Rows from block 4 of the encoder of a small masked spectrogram model, named by matrix and row number. Rows with one number belong to one neuron. Each number is 128 + 24 x the weight over its row's rms, rounded and kept within 0 to 255. All counts start at 0. Numbers have three digits each.
After each neuron's rows are labels from the 100 clips, of 14848, where the neuron reaches its highest value: "responds to" is what is common among them; "band" is the frequency band that holds the peak. Only what is clearly more common there than usual is listed. The data: struck, bounced, scraped and rolled objects made by modal synthesis. In brackets: how many of the 100, against the usual share in percent.
# fc1: MLP up (encoder.blocks.4.mlp.fc1.weight, 640x160), inputs 0-159
# fc2: MLP down (encoder.blocks.4.mlp.fc2.weight, 160x640, transposed), outputs 0-159

fc1.18:107123118157129052135137087168112172170142152138154175150094122099120128123143144144120118129125112128158080141072115154165145079082115141140119087139140128160146143151119145120127156136145133119088122141135119095139139160127166110143176148117154126155136145159143104157147160131121111089141139123129133158178137117124131116089125158112115140152100132097138116147122127092106102149107093145128160103123146095139125171099119153128119141070149136070131161149122104167113152122131130
fc2.18:166121148132109111122110123112127151131120107084118128114104125157151158111126152122166125120122122179097112129095165085134099098141102138135152141134158140124123158186155158151097117072138129105106106132122168113106139111163139091160141173189105156137097113142143121126129138134142112146135126132129127117110095144100131131109103159100145122085132137092093139108103141118115135134084152119171112122108189120123118092121126125146136077086113138133104141161169120159130046119125144
responds to: white noise (58 vs 8.8); clipping (51 vs 7.7); text has "clipped" (51 vs 7.7)
band: 4000 to 8000 Hz (71 vs 25)

fc1.261:101110140164101112150108132121108143150123137143107109120149181124075177185109129089115147133109124133067097115087114098135113131169130119157122126154118135135139132125122096159096136153132127145129109101138085109107132112143131133103190178095109105104134104160116119141140092119067098144144145131064136122097133158145171144110136142098132169103100148142129129131100157100131148152124141115134083148151117111110101126087152132092148138136145106088102132152114131140128099104113155
fc2.261:121160126150082130134116126137110137161097080144161154134162184118125098134107105116105115127118152097089134122075096129125136126135174110110103147162167113114112147095114100117111097109167099174123114150167137133136101079084099136127112168153124159127104121142116167149125138169164140145115132168121150095129146136119152080136133125128136147163091135151130130162145146138133138143200143116077146131144137154116136145140124134157162120173114101129161117138123143131155158117123084
responds to: membrane (84 vs 13); one hit (64 vs 19.8)
band: 250 to 500 Hz (57 vs 12.5)

fc1.360:173138136140155118116107131121151132105128162153114167095130136140159159125157147140141160101114136146129167139119153092128140125115155130153102126123095167131172110146146193132157084152153118125162106074131126107159097113100092093141160113120166160182080154105122135121145109167086104110079082153137126138117149101115092136141141123171136141126149111108141142148135132114132124147109111082150130130143119147167111132156129126098163133125154114160115109147144138129160143084177131
fc2.360:149095074113097121147127122105129152108100119109161131152176140163128127123155129087142134132136114140117134181138117073096160182114129129137173143130115133159111135105130086130101148123140147111099155141150138145122142145180117120152062183122122129149153127142126124150126153109149142139155132175155161134146104162144124142141122143116152108120105129135103104140143142134130146134139093127107107119075136136102144127086126112142070163149117134122133111085139165194088119179128149
responds to: one hit (64 vs 19.8)
band: 2000 to 4000 Hz (59 vs 25)

fc1.616:120145179079134105095109135125158130136155097136074120124163154174178150134137151150114170133102124144124152130064150111121066137153165095160167125139098164167163156151134155115115142130146109174099119094141153086108128120153131100112084107142122116130082136087119108121132147132096115156083121162125103151130119100122123135124128101139142104114163084129138119143137137147090115107119119112141132122136165132153090130106116124137140115161143103085132119115135126107152146164146106
fc2.616:073141093124111162109131128145151142135099140135163141117108111091122163148096126105126148121168094117104127119159158130130166143129090150113112119133175134122137109116132079167126151159096136093115106134114122157069117143125114171158138152125130143117143101155136139137113119134142124144169119122157144120112098152121080134147116125106071128153141138130117116192088092139122126140113102137139050124136123109128134168177131124123107180091119154133091121093164147157121121088138144
responds to: plastic-like damping (47 vs 16.4); repeated hits (46 vs 19.9)
band: 1000 to 2000 Hz (44 vs 12.5); 500 to 1000 Hz (30 vs 12.5)

fc1.549:146125134164102160132134143146098098107082184103113115161140144089170130145149133099134126114170131099126142136141133092135143101131131153144151073147151109121110106135150169144124163142155084102137127131136077122086137159119175112131147122104133155145117120133126128112125097109147166140132166135134150134101156096190148197095145147132119113087137134139144158093136094138112114143155126129136106134095140143161145163152069135149095112109105128132081131158097151119120124142100121
fc2.549:133128170104174095133121103122144109092156148111105126113143143131096153106171143155105124101144155157089113145117091120079098138121169103159101107133118149100132124114066156103111131126098115124200153148144136100113138124109124099132112119127112143162088110113122091151119134129130106074134164146134111124157147171128155064172130136111141146113169127133112130087140132170137127088147136162147113101129117133128123100107133137153122087142116094153096080123130149107136134112143097
responds to: membrane (35 vs 13); mains hum (33 vs 8.8)
band: 250 to 500 Hz (46 vs 12.5)

fc1.466:107098170151145124189138142134084157093161164110111109139110099119148125167109142149123094119111153120137114143130118167130152118092102131150115146062121106170127123126164146167174126142129161147159117151150100171136103137117122103148110115084118123121112161086120137124175135135139172143119169171134116099110098151150136114097111155143163151114178141160126123150140137109150115147127143135118129133109130076119125107159124142124116107133081168178137130135095167154107123148109141
fc2.466:116135124113141160121148094135107105082125137088146109106121086099146115146091159121100118108163125091199084156132131143080139125133137152145107142101136114150141076133150140112133119145109146111092114137144122153117158121101080087101120119137143155135118102075125145143153138122109164143104181117155126130158146144129146129092127178102146186110118132157112114138100131129157091156107153142148128116127150100092162120122136144156121112123098168157154097098116153154133082108105139
responds to: bouncing (100 vs 19.9)
band: 250 to 500 Hz (38 vs 12.5)

fc1.174:169119146155068146112143094134072133104174156108096096113135164102107112090096093118122127092118060140124153104140092128131119077120143128115168099133095161110121124106082133096105139124096137108142124127107113164118127090165144121130144109152135115102142156156139195143146143102155150130130140109089110138136172115120128105131147127112160098156127144122145129135106140143158132115090137141097138123125129110123132108132152119143173130074097092137134120110121127117117107085166168
fc2.174:117110162113103131123108103103122141147161119118153096084123110051146095172113105088135142157132137148113130109131097134142122105095122107126129137124155155127120170140149091117153125134128112108115118117111086140141118118168096082113118099145097144136161150128179124200156119139138112132072147088106153124113091128099166128107113151063112108114105124127128122131120149094096143105128141166095146111158158122138135139150116105106151154126136101163145086078152117118151149116144127
responds to: scraping (71 vs 20)
band: 250 to 500 Hz (41 vs 12.5)

fc1.196:172160085123099164143160086085134123077124125100140145125121115141133142137157142120147141109190133102139137142138166121098140097112156136104141153106089113137127123117102091122137147108098128149139125159085133179121101156110179147125109119159168077115153136125111158126128143130081088121114120130117147124121118136128112137079158145111139063110121136150148080100145131121089123128095122099114145125140166147137137122122167139072123104123107131156078141089098127128128152140155143
fc2.196:116158150172134080134156142143123111177084101156119152134138158095129120099071102121103117171104142148092108115129131153143120154099103107173136082125124080092097128119135160127117114160146138123139123102132158106114156100126099092136148117088106183140107128101138149137120097141180173129105147135122128151117145137140146102165095091141119145159149123114136136167115143165138133161145132115132125139131092110137146137126123121159142174123111087121165109185142163095118109105113129
responds to: white noise (69 vs 8.8); action: one hit (48 vs 19.8); thin (high-pass) (46 vs 11.7)
band: 4000 to 8000 Hz (62 vs 25); 500 to 1000 Hz (33 vs 12.5)

fc1.336:110124094117093124129133145077145168108116132153127125112117114140108079131086128131142157146106163157144112133152144110124139101137086128140120118159116120137163131156097092131119125115142135126151145160156173109179178125108117148172120160125134085135077150100130104128085081106171104149124111137158100126139097125161112096160118125154145152112152124136142155126096134126142127157165146130119098103098095089102084103140112122136166134069142090138144143170162151118093133144124154
fc2.336:115132103180179143148121106112108115148123116132129154127057134098082142145110107123161099123120071170135141133131136135168127160116134104090120112135120114101119135110081124162123144102136134146134152105154124134158108159098090136138115146082135097118109145163129133121118129148127085120127115081073135089129128149142175146109104154126149138118094127135102098135136121120132139137116143145175151145150070138113135164130138140129131145163087096168164080121149115124119095085147095
responds to: small (99 vs 33.7); rolling (58 vs 20.3)
band: 0 to 250 Hz (99 vs 12.5)

fc1.147:115114145136146150100104143107094151101135082100116157171160152163148099155102147159090124125163165128098131139133106103137113097118145123153189117148183082156102112138106144133135122099101149171116143148107162160144111106150155126100097087151122122152140159112093135122116148164114144134144128139121110159120117110118157151143164107132143139112116115112140144081146088070148155118115157150145154104129138106149117137113141160131148140171133122176094110103100127158103120100110173
fc2.147:116206140133122142112133114129117146117146124098155155120157137086113181098130119137141135156152144096116173118113114098180137121128158111120097140134124110108107111138102138120143185158138120112123137098152157132134138131117090107181156164103151156147122101150153099137121152119151097159121106140181127111110115124186102108085104118143131114151121127126134108147135104164129096164108141132111106150096077124172152120136093127170085099089147126144130159100139087152127138136118161
responds to: small (80 vs 33.7); repeated hits (56 vs 19.9)
band: 250 to 500 Hz (59 vs 12.5); 500 to 1000 Hz (38 vs 12.5)

fc1.523:114093116127138126118104105127099166182126118137157080084146144147150107155121108166102126105126121141145151135160149138144150157158133112130096153102097165097153148121140112133118124087125123133127163090163108098103094118114111099132155109120105150116117127122128103086118206120159117101123149120097137150129212096140137095129103154119131116122134181129093114129082124130152114154150119141093133140082085125113123146099097108143124129138113106116190092126116134132116157114129140
fc2.523:116142097187102119133140140161137122122163142142085156090112132141128078126124110145143069128178102136107148093153070128174152142142142122162162109115122113115102067114142108108128141125141123133125112161110113147103156151162134102085132146101085105096134113078167122119097101175096153097144114160153116133117112137103091117128104115151121123130120116127118135126145135078134115152088136142102165151131165126128171143106133119102098129129097122126131142091121141126170116120086121
responds to: scraping (59 vs 20); clamped rod (47 vs 12.1)
band: 4000 to 8000 Hz (85 vs 25)

fc1.520:131105124111101085124124101206129142128116136152143137143089152148130130131110151086158151154117095131157113146134151132155163124135123127128085108110124111161177100114156154161097111080142148118126138148101116120092152158067123114111123172120136153110099135134145155142132161128135137119161121149158154153105073101166145116121170164103100128091089108122119141147147105042107117107095127137146123151115140157119103125125108134129120147136143122105111136168144084163136136134136131
fc2.520:114134114123162127120095116090123130165137137109115110167138127151173110118144128140156178153147125178156122128098139136111118098174124115131153137134127146132104112176144121155125137119154099121123132147120152139139131124099159081133138139153079163160155121120145139082089101136125086113138166162110144154153110142136128057096163185134124080128118096093137146118162131100082122148116123138155154111132159128131085111097106116182161096104105138121108114120136109160153119116150156
responds to: white noise (72 vs 8.8); clipping (30 vs 7.7); text has "clipped" (30 vs 7.7)
band: 4000 to 8000 Hz (84 vs 25)

fc1.351:105117111124126153159186172130127099136178125163177148152147113107098189117190106121115114134148119139120134156127166083114152116096129144138115134122118165156121133105164155101132128161139147169149157124105130169141162111138139085143121143122145166097112158086098150100131117140140111161134155117131085154121175143125168071132176120124152155100111119128123175111152128116157126146114100150120139129134136113113152098121165164108123120127140123107128144107106113126176122139107135
fc2.351:152134141116141131119122142128140128150097155137142123119144151077095148150125143117133178137106134111118146114144113170089110126171128127139150138160100197132154095102091116075141148117131110085189087136157152126109093097118143138137162146095136148188135156129115192173135092127109148150128119152149100104146123125163108121147140154169135110139125135133117159131143151086152139129137168139157108114167147146089135100138090124160156136159110125104118127145157130154108104108110142
responds to: one hit (51 vs 19.8); mains hum (49 vs 8.8)
band: 250 to 500 Hz (96 vs 12.5)

fc1.601:128117167084163076142113111125092149125163168138089131147111109125137170155127149143161182137127120145137081097115181140132141179130113125128112126141142123138148118097117167128111161130121140112165095144118156115147119126123100129130126135137133112139143120108110112075154101141151144138131132135135165093103117118093137136181131172124101117091120121168108124127159125144095119117076149170172119137116120095140162118159091117140076143149111096097133064138162126109113159115119119
fc2.601:107135150156087113158141117120143120123122095151106121067163109099143126108109095159103111149118127128128134136087109116156146114122159116156120150161166119138146152149151140151094088121072143137070168129120126116113115110142125141125158132135118186082165118141134122200133115130135121107141078152146125158115102099134150136142110118125103115119123159149163111151078135120123101164161136112142132117135110123115124158124168195156097160135169134102128160108113116135109118166136169
responds to: plastic-like damping (35 vs 16.4); string (30 vs 12.4)
band: 500 to 1000 Hz (55 vs 12.5)

fc1.600:157127141116145134119123153140126136117100138150126110082130138115135112119124097109126118128127064131186108130167140131172098127164154112124137122185099146121110112138124112107162132090133091112139137119136117103117157134105097158138105072156173127119115122139116129091185154076141147135110128110129087132143147118143126086149104100104151127153140126153177108134104141182116107062106125112092134124156145147159098140068148129126114146106118102098184120126104131133119147094133110
fc2.600:114156140154140126160102112091122122099125153157104146107119156123092158143184144125156159111147127098116136109120115157115149132122101103167111153103156162094120138149136100113128135154146121132115135080165103136147097147134119092126152138125077153147139151129177158118110128184140101139131108157151169107095075137140121117076083116117100122191128139112085145137144118121128130128148167124155149164159125155117156106173144102146106117137127142162099152109155101154155099118102138
responds to: scraping (81 vs 20); clamped rod (48 vs 12.1)
band: 2000 to 4000 Hz (51 vs 25)

fc1.349:101078105103129151168123145149131159131131168115066175121125114115172138138138107134140102165103132127125160175184143128076139127149147113139128118134140120141101126118125107127120152075128130146159153128125117140130123098110130144173149095158093146124133091119158136112111169149139051089136133157147135131128138133143123133129172106116124154101139142119169106133162096096120087132083108124143133107102082137166124123142096165132150155130168118157128144103128163140093108112140146
fc2.349:114133105121149159076134104079128079123134102140149079139132183153104088148075139144146148107157094129132118104099139134172158119121111147112135131113142128110123113104131132163117101132135133101112115120153128120113154113152120109124134139105168104151153169092118164147112104119146211156136138136082142157123091118155114123109144135093148125151128098129099146103114166169141130104132124118136112169175150144132129137174128094136096146184118152123131119131131120093149172126167127
responds to: bouncing (64 vs 19.9); closed tube (37 vs 12.5)
band: 2000 to 4000 Hz (64 vs 25)